Weights of a small class-conditioned image flow-matching model.
Model: norm layernorm, activation gelu, num experts 16, patch size [4, 4], width 256.
Training: adamw at rate 0.0022, 7200 steps, batches of 384.
Data: trained on simulated fluorescence microscopy of cells, 97500 training examples, 28.4 epochs.
Rows from block 3 of a small class-conditioned image flow-matching model, named by matrix and row number. Rows with one number within an expert belong to one neuron, the router's apart. Each number is 128 + 24 x the weight over its row's rms, rounded and kept within 0 to 255. All counts start at 0. Numbers have three digits each.
Before each expert's rows are labels from the 100 images, of 14848 (inputs lightly noised), where the router gives the expert most weight on average: "patch colour" is the nearest of a few named colours to the mean colour under the peak. Only what is clearly more common there than usual is listed. The data: simulated fluorescence microscopy of cells.
# router: router (model.blocks.3.mlp.router.weight, 16x256), inputs 24-47
# up: expert up (model.blocks.3.mlp.up, 16x128x256), inputs 24-47
# down: expert down (model.blocks.3.mlp.down, 16x256x128, transposed), outputs 24-47

# expert 12
patch colour: brown
router.12:124088141109101113090133151153086158114131089179160120128128108124129118
up.0:145131191129135117105135108130154137150107113156153116142143096134116100
down.0:144100153150156106080126112127138104131130124153128125125124128133138149
up.1:114147125125134130138194080167091145117102132073113107098181156124145155
down.1:092149139114100129181131151121148139134126110124156137189124099116107156
up.2:107109176133138130090107089138148126135107131062121079144152151106075114
down.2:090176153125141131112112142113111137135123073106157128104142163094099149
up.3:154121162111152150105118070108188123111095122121121134120142136123132103
down.3:153097174122098117072121139117207120128113133136118125166128127118091138
up.4:133116162107111106126149116151089111164150146115125166120125119148123125
down.4:101150147127167137089111136157142121114128147124162141188154129095082145
up.5:165161141111143142108117116095174124136117148098111127116153109132089133
down.5:131131104114158104169111157106103151112123106159137127156142110145126119
up.6:166106171099129145093129101098151150118122092143149124148194136114130107
down.6:133155156116137098071131118133083126119125099100096137126122096146152141
up.7:106136176171109144121148122137136151118103161138138146091146171104085119
down.7:125123150139149149144115135129164119115137103150167131156130097108086166
up.8:138120130098152163118123135121158105098137171108105090118142225120119126
down.8:145115141135094141116129110109155139077129156107137111093120057111126101
up.9:075119106104121109131141129160151103111130136162104120121137113126118117
down.9:119122151105126075150117127125151136135118131116133138097121139137118161
up.10:165152145093144122101130124118138116191138133153085147116164116149131115
down.10:106149085115064149123129178138063110149129116127119125111132157148110114
up.11:110155164112118133148115092116145184121134158150111135153138103161129063
down.11:177125165093119124124114149132127130149141101147145123128121120132114185
up.12:142136184127130110105157133136141150194150078147169133150149120122126117
down.12:153130124131119123133128117119117121152130113116107122116118120152147117
up.13:141090155099127126112158144080105099144129063120136121089183147121113126
down.13:154146174114157099081135127146120140162132115146092127134145141113089125
up.14:132161127135148147168131138148142114114148112123128131164154101125123119
down.14:116105124151118118147121142113118141131123100135126133113134088142114179
up.15:136152160114132118098161134127152134172127103159116120103151117133123097
down.15:110155140121122134109123117153114118151135147143096129113132151158127131
up.16:168124168102162140073152129064132139139139143155108112125139114148110104
down.16:152147131184065149088124141173110135161133163095106127128134177117115151
up.17:104163174136115120120106108141090120116152134154109147083150150141104132
down.17:135150161118145120161116122117130127123141189171126144145124073110086161
up.18:150112137079131117123132122068111141164107141134119162098160111150128117
down.18:155167138175143108091124111150062123157126100112110131139114155124150125
up.19:154115146128132144095157102130165135183096145152118144104187091120118097
down.19:145138123122124123106126155136102108162112133111114137148117179145133114
up.20:136122114120124156099157101151115121143132075077143096156159104112148111
down.20:135099117116150089101145125154150121098124148107137120131152098138105117
up.21:139159185123134137100139124065163137115138125133138109116115135159131084
down.21:144105170160128130132116100118142126155113160137065128138118123138117097
up.22:135131141129156149105148096097119106129117140107120135133180100122130080
down.22:146094114179118066075135118137085117152126157141110125104135143130102099
up.23:164143172093114120093156125080123139151139090164132119134143141115119089
down.23:147099108157131124110137100143086120125129130136105121125126097146146091
up.24:151171155098125126090166124126128123190118092134125127147170130122127084
down.24:135106094131095125135148141132122136149126135097122116105122126139153098
up.25:139132146121186148105144125143144108107141161134091144126132163102091108
down.25:114157110137156117169117131119133132155121090126107117135124120135084113
up.26:122129121084143134129150129113106112118121134111119181064174121135121129
down.26:133162121127134109116125137157140113137138139144123149132135134096076164
up.27:149123128118114100132124110112146111151141106137104110167135125139126148
down.27:100067115111147143081134154142116130099119137111129133090139133105083092
up.28:160160123105158143152111113118131169114113115085103102119173163118104133
down.28:086106116118107137158119164125188148139140126135121130119130123122125126
up.29:090113139144111147134140107149129136115132131086155140088162156128105135
down.29:139162164129175106103111147102147112090142136118112133148136097146077149
up.30:163159158123168142114136100102126136179111119140134145123153102126126075
down.30:130156127141072142098105172163177109156133177139136150184140150138112190
up.31:140113167106142125124165122112142145149110163155113099081185135132122069
down.31:148159167141089094065118106145150103126125124132104144183124117162103158
up.32:127084161107135142143109114124117101145121140113102121131117125143085117
down.32:136172172158101099114108148130141116126125102166078128095125157108102145

# expert 0
patch colour: green
router.0:118115185105090118127117106112131129093129115148134143117180127126064117
up.0:111142142112128120113117122105114106126156101133108175133113136131097119
down.0:106131153152147167106123160135133129131153145145130139104140110126141118
up.1:111112108130117137121164136116123075131176103110121136137103132135130150
down.1:103103119141145108136134120129124163143148199145117119119135117097135121
up.2:110136150084162141109093141157133181141113106158141131126102133103121112
down.2:130121147183073134130095119136145110123129113111141138116132152061119139
up.3:118124110115092110162120166168104113129103181130114132135133150109151130
down.3:134139135152102107136126143103127151118163141137108117091119138092125139
up.4:106119129138135120106128083096146101120158123119071110100132175109140128
down.4:122131135111138140086112120134121126103140123134081100163122101152103119
up.5:126135124107142157116111121139117126137104166126130078100131138119118129
down.5:113121091125138146108141168059121111146118144102158095157137100176116099
up.6:112140163104170123108143135108150155131113166099105090081127105142134138
down.6:074136138129074131157147067154135181127154148129147152186130162070124130
up.7:150117100112153135129094122092125190123186151112088109126119150146129141
down.7:113097092147125090152146108121156153190111091137090147128126149140158099
up.8:116131130139126127124198129133125165117108080102122056129175105115138117
down.8:100114149155118102132207137144120120114104115140144096122062142127141119
up.9:161126193123182173076150116138157107149136105129099131100158139136126104
down.9:152156157143003150054125134133159130138127138126119143165125103114128151
up.10:136062142130153132149120118116166149137150150163169126154139098129139088
down.10:127159103131117130135132166133150112135124132125188136136131165141127126
up.11:140132135110095116109137133117139125127140119121082203139125124117120168
down.11:163141123142163130083145103129124111119140164132070150127141147118102118
up.12:129125109076125144097126135104069124140108110119100106111128146091113123
down.12:157132099145133094093117131154097133129138112142111123126131074120122140
up.13:150115115143130124113170144121141175123100141137146119131123135110123142
down.13:130140142131142138135079104148128135128172153146127135157116179216129147
up.14:148092125150139091139112131165154111145130114155139119156135126146110163
down.14:140110126109145111150087124130125135147140086144123141100125117166138090
up.15:129135144094159135112176128138132129140108116154130203102112129134119117
down.15:092107164168068152148158156141130103130123128118135203117131148198121122
up.16:110146117149098108132121131115134146107195133103143113131118098105149137
down.16:114077082114142100139121101135152157089168137164132134115148151095110104
up.17:173143151146183169091142127116144178150175158138116132094095122127124096
down.17:120127125117114169141117109118115153113110110134122114153121151187144144
up.18:157120175155196157084164158115144133135070123119098099117155166121117128
down.18:109133146077093106116164149133144150135092180134153114150127110178165110
up.19:150133098126156148131124100115122142159114134101120159140116089134149127
down.19:121127114175116115133127113132119130146126115118089120113131143084134132
up.20:103107110090117095119119132127126130122139149141089148134134117111121143
down.20:117158091151134082115116151150142115101144193123135114111109162160124132
up.21:175117127132123119137119112135126176097122118090141104106138137167166148
down.21:137137167101156141143131109103149154078110095117159148182125125179221144
up.22:121118102126115122145095110165146152131062120111102175091136115115127158
down.22:130137117132145118155137141087141153144207105106083093133119136084139135
up.23:120142163119126139122150130111114097131167090128123176128125137136116130
down.23:133106153124132125128145154099107145124139111135106157135154099143131153
up.24:160133113157133138144098130166144199102105147115149064127110091126132128
down.24:135166120133100075172138130097119155106120105097117139138115158106169109
up.25:124185124097131178104152116107137072158126137119071151127160139150147106
down.25:166152135152089156126125148165092077139137137130075085113153180114142137
up.26:164140144110190154108114132178164145157111131119149105127143126127114092
down.26:109152106178108095144189122112121125121113121095137163125147117087175133
up.27:122166157080191128102141134148142155140121134154152189100139129124152089
down.27:129134144155107156112144096159136174128123156107127063136151145090145160
up.28:113132119135128115124089116154123162125087086118135077126134116121129131
down.28:107133135134121110129093095138140098131109105144129109104131123116126105
up.29:159137129126121152116082149133102119151048138140109070099102139125113146
down.29:158116131132122125105187096143119109140173107126139152140118125143147149
up.30:152128121116146143111142162117162105142147129124129109151125138118109147
down.30:138106080111100125111116157134110107133122117115112140098127099121120095
up.31:144145103114135122124160156100118105140160129125128136110113124117145141
down.31:120127085123146080144140139121142146130145156133123137143166114092139099
up.32:119134138124151117138135099137128119135110088081156147119134133118140121
down.32:128127144166116104134163166148145142137096121100166133120146120134154129

# expert 7
patch colour: purple
router.7:142147138149121149144112112149144119116141126132099148142159146139143115
up.0:133137145113120134122120108144088143126154111136096105104105181144153147
down.0:188118138113121121095138153126114123125139091159091126133121096121168155
up.1:103128159146114121139096121202133110128127112161116131142111131112117162
down.1:080118162104135124140143147091151125138139103087107077097156107129135128
up.2:125134129148136096150117099123172133083167083157135115137154151089147141
down.2:105133137159139133108122154100196154084136127096119105149104126115152172
up.3:133087096097128126143101141123144148117112146170154170081110128144147122
down.3:133118119127112127166115080132178099101144122130166158185089079099110121
up.4:140152128064109179125174132108122175127117115114096103113114140153105126
down.4:150129074132157099162130153070152151150138129134119126113096127099115126
up.5:123149136145127124143128087121131166138102117145122099114094058116133110
down.5:115119161159150144088137152160115127093170134114129102137108141122119189
up.6:166118125141127146095134133165141108141169112165115128125141154123127149
down.6:098086116128103177104131137052141116155126129134161128127151126094159107
up.7:134144144126139089142111135138080162121128089119127119073128136145099170
down.7:147143134126072133121120133105115139153128109143104119144102152148130128
up.8:091094167117117164106191133115103098143126113107162111141098144119079146
down.8:110139112115121120139108136113127156164114157164177129132105125140141090
up.9:106156129150143110113149135129117151121105151154109160115106112148146125
down.9:115096153122142153086117143144113111110138181171150104101103123116123158
up.10:096158123069094096078102139146121109167125146116125106101138148138135162
down.10:133141129123178147128155073123139136132115112178125127117146084126144135
up.11:133126122105101145108122143067174115123143095170122130130107144069087137
down.11:103137140170111152116125114148181110131127119110150143111083135097074092
up.12:092140127143115134133136086110136140155138090087148115173097095117122121
down.12:138109136120119133129139148160137140154127139156169135096093169132139136
up.13:147120146119111138103105124116133107170116088139103125148135138107110126
down.13:100114085113146134151127104118143138143109110154103120116169130110130104
up.14:092156129139168093136120127155158131156150173092148126113151078138145165
down.14:123100141132137110127114114125139135124137144141106116130127152121124110
up.15:101144126150131096107119176078085141133154113132102145141157124148144127
down.15:138072112092140125107137146145134110100139143112099087123160117146133156
up.16:095124171153119151106121095165129131152123132092120119141134139142107158
down.16:095125152099142090100143168114144157153121163140144100109131123143129123
up.17:160148110107123114165152196111132119119136129138112130110119106102101171
down.17:139086132119140136144130104123132132131126119118123111079126195114119127
up.18:150141134080085146105145152129151143161125099119115119140093113185113123
down.18:108129117127112111139128106156183124124129117129158149136091154119159148
up.19:104150106143151063118140121160108067102133128099111084124137090133118094
down.19:130175143111128116170135123144103159104120102116089116122125161112135116
up.20:090110145180144106129105080160139161065122096187148088122158107097108134
down.20:096126128101130168145088146121154184106118127090126126118103133111170134
up.21:126097086132132113133147099122129145129110144142097143087127082112102151
down.21:182157085118137148143118158104085122110141135112125123174114143134139168
up.22:104160143133114085117128108163136134154131121143074144092140157143134148
down.22:156131150095168093106140149121161144122123117137095132126108122108128160
up.23:120078137077127121101137152093147081132099128110149156123145143074126135
down.23:143144102106156105161093129136122101153136149138152138163159117157107116
up.24:140107078129161131145119091119120131137131076110111125089145140091119154
down.24:105122103115127145140142122121103127153131087127116109164111134139125109
up.25:127098141123116147124136093067111121147152125084148091155156093132144133
down.25:132117151126119100112134134199117146130128130165185127087105159114133137
up.26:121105099124138107085143116145097124145100092196115112139094127082102154
down.26:156192146110127111149133121172096108131139088153133144141100152147137112
up.27:172114113091148179146155143110111147129076106119079146098129135147133154
down.27:150105127106104137188109103081163177143175123120081097150140105137140134
up.28:164096142131121137106136123135128127098118136114106129153098070102111134
down.28:199159114170129128125138140077122137124123110083089115125139133142135079
up.29:140114085117050154175132169114077128136129101131131119126084114113111159
down.29:104129129134198169152118095083085133126138084108119114099116159132128082
up.30:078145121142109084132086100128093123117141101126111110138154116113119110
down.30:082091107128117086140137158120120158115129124161130114107137144127131140
up.31:107116122162172159147158112160150127097141105145162100166116135086138120
down.31:109119153129176189129102102137141099112133115105125129099101124134156120
up.32:112108140118124133094118133124181165143112137150138139130160119099136146
down.32:132167117157127166114141174067120134149141149110126119149131140089135106

# expert 2
patch colour: brown; grey
router.2:093144084124073134147091144142114099115129119098145114163093145091122162
up.0:173136159113124142095159125119102156137131077118132082094135113142090123
down.0:156137136135143159096113092126104167099107119131124173154114126118112132
up.1:165085127066140109093155124082053101138114115130105123083129132104105139
down.1:165153123189141104102132116178098133123132143147116118175099117099135153
up.2:173145144132126169120171112121117140159121118119128111091139107087111089
down.2:142092146105111163124097154114130145129103115118145121116113103189170108
up.3:146138134143145112071154167145122106162097120121157126085117085103089182
down.3:157133102141123129107129135142082123145150153128138144167088177108145097
up.4:109131159130120140128158162107132164159156161112148093119143129143118096
down.4:125164140097152126122098124131146181077090129139136132114147152170133136
up.5:088106170134119134117149142091134105165163142138143113120108142128092129
down.5:150156117117123157128114066121139118148099113116119135121096125155145120
up.6:156111122131148138095148104130135148137165073054147120133140076119179113
down.6:127120073121116150139105116129118114123110083124106153088124184164134144
up.7:156114118121129105134126143087049072122129115111117109137104121138138117
down.7:123153125135129159104142123156108098110141133143159161118076138144150123
up.8:173084153146164134116140115128130101131101087101133120137173138149106131
down.8:198167126142122165145115118113113118178168138072100095115142133121142078
up.9:116119188137112118066103122130115114091112130179143166140124159097109097
down.9:122119157139149142066132142148136123088143130105158125141137075087106120
up.10:168111130131165129093137136104139148147121137147129123121110146124119167
down.10:122173132113094172141133145147090108111149109136115114146107173187196131
up.11:149134135109164105069143153100171097144116117133112152096141091104124163
down.11:132116094160138103118121104188160121146100159115103148117125177129091173
up.12:121129151134142136130122112086162128145163139088082124083162130155133094
down.12:118127137154144093116124139117124139132083089167074141140155087115093179
up.13:147127127111126117128160124103154156154185082078159151154158122117159130
down.13:072086140136108120111109112139118154211094109129095136093170113155083097
up.14:122107157115161113079147142131156119089101122126145131158133129188150095
down.14:145151142157127132093131126155162128136133141127169120118125111083116172
up.15:194132165132143107120129142120139165132097125195172138107145102153136124
down.15:079148133177144139110111118137120140148144109123164116102128134129129153
up.16:171114132101126110132132148141143118107098113161142154093158133118132117
down.16:121167117137094105106117118136053110143148129104131128118140180136123167
up.17:144127134095148100056103096100133124069157134127120115073131148086101093
down.17:123103129151135085080137126168128135059134130133131139131120092109111151
up.18:157112130128125063103120136135111144119139124120102136105121080121092141
down.18:134151105115101114108147150135128187123135128110114125112100136152119140
up.19:180100146157141142156146148141089153121138115114128130097135160119110150
down.19:132100105153141127151101102148146132176114142124162136104140213129181154
up.20:184157151089167146083141091117121109146129160107116106147120107106115078
down.20:130228127172149103120128129134151134059110144138107109120147152114126180
up.21:123162127105147114114125150113155093118120117129089098150153105118111126
down.21:145072127136078138116089113109112115105125109139118094105123126160127121
up.22:169137115134131123150168130114131138104129081147063116153129154092136145
down.22:182117109133108137156165107087140171105115126127082108102135114079126115
up.23:134103144143139170112140117150158116151112085117114165125170119117122125
down.23:125134128111139146127116141133120119170146117118130098134146128129145101
up.24:142124156131174161104135153172196152116174159131136109129135183157105160
down.24:166176103161139151122138146143189130148100137133107137125130095124148108
up.25:092124133114136086097136131114120153107140124156105110130126098169135130
down.25:124143153171140099101111100120142127101149161124106072112127133102103141
up.26:129147126133145160125156109120142194144105132090137123128153127099114106
down.26:175146119161129097153099130112116155164142106134101121119186171129149154
up.27:122137131138147134131097127189119075149162133158144094124120104115112099
down.27:148118139115082094122117117130156174137145136137120090149126162136155152
up.28:128117133114127103125069107155144164110148101129165136119112110107122132
down.28:122157128130098130101073139113166103112149134140128126125103129180119143
up.29:132127124169154124136094131185164167116110113119159141121104133109129101
down.29:091107105115132111133123141116132137114124128120141151138157110105122141
up.30:174098129141127121143110142137144151122133119133137126155151143156110130
down.30:110086108144122148157133120134101156126122083093123134101142102069203120
up.31:089157126130171117080135185131191095116144158182103153161115094102103137
down.31:126109098140119160115098112138162119141128112104085113131136121108154132
up.32:170117148139146139108132135176121102131115108130114143119158103144116127
down.32:165151121156135174148139131076118107168121102092092105110142128099142138

# expert 13
patch colour: brown
router.13:115093144119107130093141141155113168115136088163158125108131120131132125
up.0:151162127108127164134159102098110149129106079109092132142193179132129112
down.0:211110089128159152139132185115135139177115136119126123100128094099130084
up.1:133095122106129130093123110131163133150123088125115105166150061153144136
down.1:122176099127119139164140131151112118138136121122113119091122183136137136
up.2:121099158103143166089147135100107071138112100137129139104170096149118121
down.2:139163129135092126063135102159117118114138175143110138146137188159130144
up.3:155139140104140132155136126101136166171116147121122136096146181101098148
down.3:130114093096142108179115159123142132151109138173125138083129158131101118
up.4:126131143115137139155132048141146134078118114121116112087159147167132100
down.4:130185153132118110138126131120175133078121138151153134076127119156102168
up.5:130099158124140138111161134138122132163108064145168124147111134133131119
down.5:170122108161115128117134094121097125143126099128108117143120092147169087
up.6:121157138087108157121151134130083149122109076124082134144156148122143130
down.6:103139123105121144130120128145184146066124128103134119185121092107091129
up.7:136131156115120115116131103106109145109131135120145115106154154132116090
down.7:131104141149115110077130131159115113105124130128148132136132061135076152
up.8:122126174154128185091099135161121122150136112156108137169102136148128113
down.8:158126151089138110134111100134161131148123098178104131109143154134109155
up.9:132124147101147121096156128115138141116130140167111115132165152147123092
down.9:123169134082092157119123139160127112110136141103114136151140123143108141
up.10:145137139121129143130122100110138088152095143135122117118110094109109081
down.10:107091136120127086111127164132154118129101133152130122132152147140080157
up.11:093156164076129147088167119105077156093164100148099128113144137120119081
down.11:135159137140129086071121110156140141074147100090115119149120048131128166
up.12:140121141113148136096137120078142145194124141142150093130115132076104101
down.12:121118115161081129128120139122164135143124136115113107088118104154156142
up.13:118148156110157125093123083110155156121139121132139130122169149123122105
down.13:129067110135047163110131130117152140109122140153116130117131102118141071
up.14:150141102117146073117118130110147117135121094120131132084134168134122146
down.14:125092091137092119136123150120165123142127159138155125127126073134100093
up.15:128104143117134182104130141129146134137144131127139157148178089138126132
down.15:073150165103126085077113072142143134140151114105101128117137152099117124
up.16:155157112142146143173125115123161145136108134047135077155185110137138105
down.16:157153140142146155100127139140148135107124111110148136107139075113100185
up.17:156125152121147107164116083142123184087137132134129104152166159150151127
down.17:145121150065126106112121148141065138125129087093137122135130114168183138
up.18:139160119083092134124116105099123154154109132164121115120160098143131083
down.18:120099060135211148160146112141047131144112128111117132107130157122137068
up.19:132112162137171157104136150103169144133140099151152140099137133109121087
down.19:125086158147085115106126110148148136136131136155100129124143155157122138
up.20:129160143129108120130150128130138135110154142103089116112134112179094092
down.20:066142118098161158139136126108092124116120106138110134118160157112137133
up.21:161181135095118107108142094067129089193149150131099148117146140118130124
down.21:097120108073100133123130149089194123133120166149164134159144130115109119
up.22:164105155100130140119123127110165185159111127165104148135165139142121108
down.22:124132106130142112091112124144136107133118113127116145122133162175154137
up.23:130152124087108182132203114108097132116115092132145140114142111159139108
down.23:123160169171164107117129131129068135126128107082115137117117151112145147
up.24:141130123104085115150116103109143139121124130144122171150130152124116091
down.24:133097091129180177142141133101157135111119109116121119116135085157152106
up.25:156059128104118147159122128141096115152120118161128133135140059133116106
down.25:116125114140169123161119121141127112135118084147104125088124172146133107
up.26:124128114101082122170107113117134156143129119126175100162115090140136127
down.26:115135137091144164173137128094142123141125078061132128109113165122117082
up.27:095107160113120129085126136124092112096125134156118197076139205146101139
down.27:131129166093151077084126117171117116090129105148135144160112106112105140
up.28:137124157094136136114175127059123112154109084129163118112136131117111104
down.28:154127151173122108109131120142117119126129119088139120182140092139178107
up.29:131179157113102119118116126100119143116159164160090147106121118110093120
down.29:136082149117173126109120151142121113070125095111157136115118120135119179
up.30:120097129115121152131148112161107136120101072128120107144174139147125113
down.30:115184128123148122062149144149143117123122107098096135087130191133095131
up.31:151074131121137189113121088135131121142119120128116144130183124124144123
down.31:077161139081130079105119167121098124142119099108109137063138158115105139
up.32:132092168114154152105166119153091150127173074095143125069167132119123111
down.32:135170147127078107133142159157074129106141094116122135182130105111073165

# expert 8
patch colour: purple
router.8:102131169135218099074146111104144145104121109139142137105159134128155107
up.0:133137100124125136130147110117123198113152103091112049167085124122140150
down.0:119109121101112119139106139139121123094126095117135081092116131140189091
up.1:089131134120133144141127126160125103114178057127143086128098137111127120
down.1:114110165146124110154094110117123153090150126140107104141145110062143110
up.2:152160140133108135133124108156175110095148146138122113178111126136134123
down.2:135092162099150130139149127117135123113131136087152115109142119129210117
up.3:129133124099129140144106092095144170121109161156086085145129111179107149
down.3:114122104142137117132172135131124183147150098105110156118114142034097152
up.4:139114168144157118092175132133160092149111137097115105097138112121104129
down.4:161164129120098131129122127116165164147107107152131138165139132160098128
up.5:117150090138138110134110133138135146100139134131128105172118103126133113
down.5:114125113118140166128128082108125095100095155104127104100132145106172125
up.6:138123106106126077162144092088141170112143133112089101106163129128127160
down.6:137129108142156112171143129135107131129122109150071129145131132156145114
up.7:155144096146144091141169108143137102112110107098142138143160158151120141
down.7:154109087063135132141178122116121140137134114138115135093124102186139106
up.8:135131116114103130141114168119126120107107153135146054107170124160136162
down.8:138100182134183117117164068136089127162152120141158145146171132101120130
up.9:132116121100118148128141098173115095127114099153163087138110162113120135
down.9:136107120115134132133136169102153124118127145122135116165142080141119115
up.10:105126113109128149139127147158121132133147133146173120138158133121139098
down.10:129124133140125131114141082111115145115114102107121119114168152095170156
up.11:092100121145151156145126109139135122096127170140127088143111131081134160
down.11:114104159090133113127120112125151151117152123104140128124110135137133123
up.12:162108118130132113122123154141092124139149104125166109148110066134137117
down.12:115093110128121157169133119149121119131126154153134123157141157105155169
up.13:155138142124131109144137130119128121133085131124107127094110139133145147
down.13:121130160141123142143111125133131121126173127122125117150102148184113140
up.14:156131117127125140135185119114146148128163082110148122168138103123136120
down.14:108132139159131111122114112096138123112085199132139105123193167126079137
up.15:141128236126177154071131103126160111153103151135081183101154123147107107
down.15:147129146111025165071121134162166100140137168124118149152134111152106144
up.16:139142135151152107124144130110141185127028150133155198140137099134136109
down.16:138117103067099116112133128152143097133110115159149151141129136176054157
up.17:133131194140169151086141103112154082136130160121115135096194119134126110
down.17:102145141124056121101115134145152142155124120142123148165146114078126150
up.18:141156132120116137139112128115165105155174126132104133146110134094134156
down.18:093117138152126134123126150143160108126105140139156093134120130113092123
up.19:096104099151112158130100156154082105177139126152130174115098117128101143
down.19:103119109126111128135111125142103114142102110134144088159138116162146123
up.20:125138134111130109119132146192124073131157137140100081144091122123116146
down.20:145115142163093117114142087095115139128122148100124099128131139134075115
up.21:135129132142118142141095119138146103108175122104140139129171114151162141
down.21:144136163128111125138106133143132147108195083147134115139131143153203128
up.22:145168148117098150119112149114126095137171120084151146129114146145129144
down.22:153144164136143127134126141133107122131112111123134098146127151111095133
up.23:127111131145091145152147146125143135133085087153141145174125106135141112
down.23:113176155090100167134116119124119140136128123082106127110158135144047152
up.24:104126130170160108149105125197168169104124141126131117124124119128115125
down.24:092112142073124136170144135111148145118113108121159122118173139086128134
up.25:134138145145132150127122119131161110172101134101126123128097085119138164
down.25:108098106106108169135151144122142112143176122127119105146118128116096121
up.26:155124099127132115133157141096122103114163155158136061147116109108135153
down.26:149152103119112105117150068141127130084148122124138134146107160141115126
up.27:142142130121123103139124098127147145128119081099095071150075123089133148
down.27:152148101179142110106169148121147128137187150135097129128101107108102115
up.28:136124193148170144078184118121145141139123138117113076094168106131133098
down.28:153132168115020141080136139130136133136131099124123118174150130110148157
up.29:126114103137118126114139142150095127150165128110102117163099079119132145
down.29:105118136103136131115108140118113104125123113121116134095136150142124122
up.30:154183111097109168108098112113155099169126154127110125130162119088129120
down.30:158140128173165121116149116159113095151126108142080097125166171131124131
up.31:132161137160100100145147067167159111157098114144111120133112099150126104
down.31:138130159124159136098115108129100098099164135158122133135126122137111200
up.32:124126097148107111171140117158144123106094157144130140178093141144130128
down.32:110106150087122117129125150103147122117148155107173119142110120117116142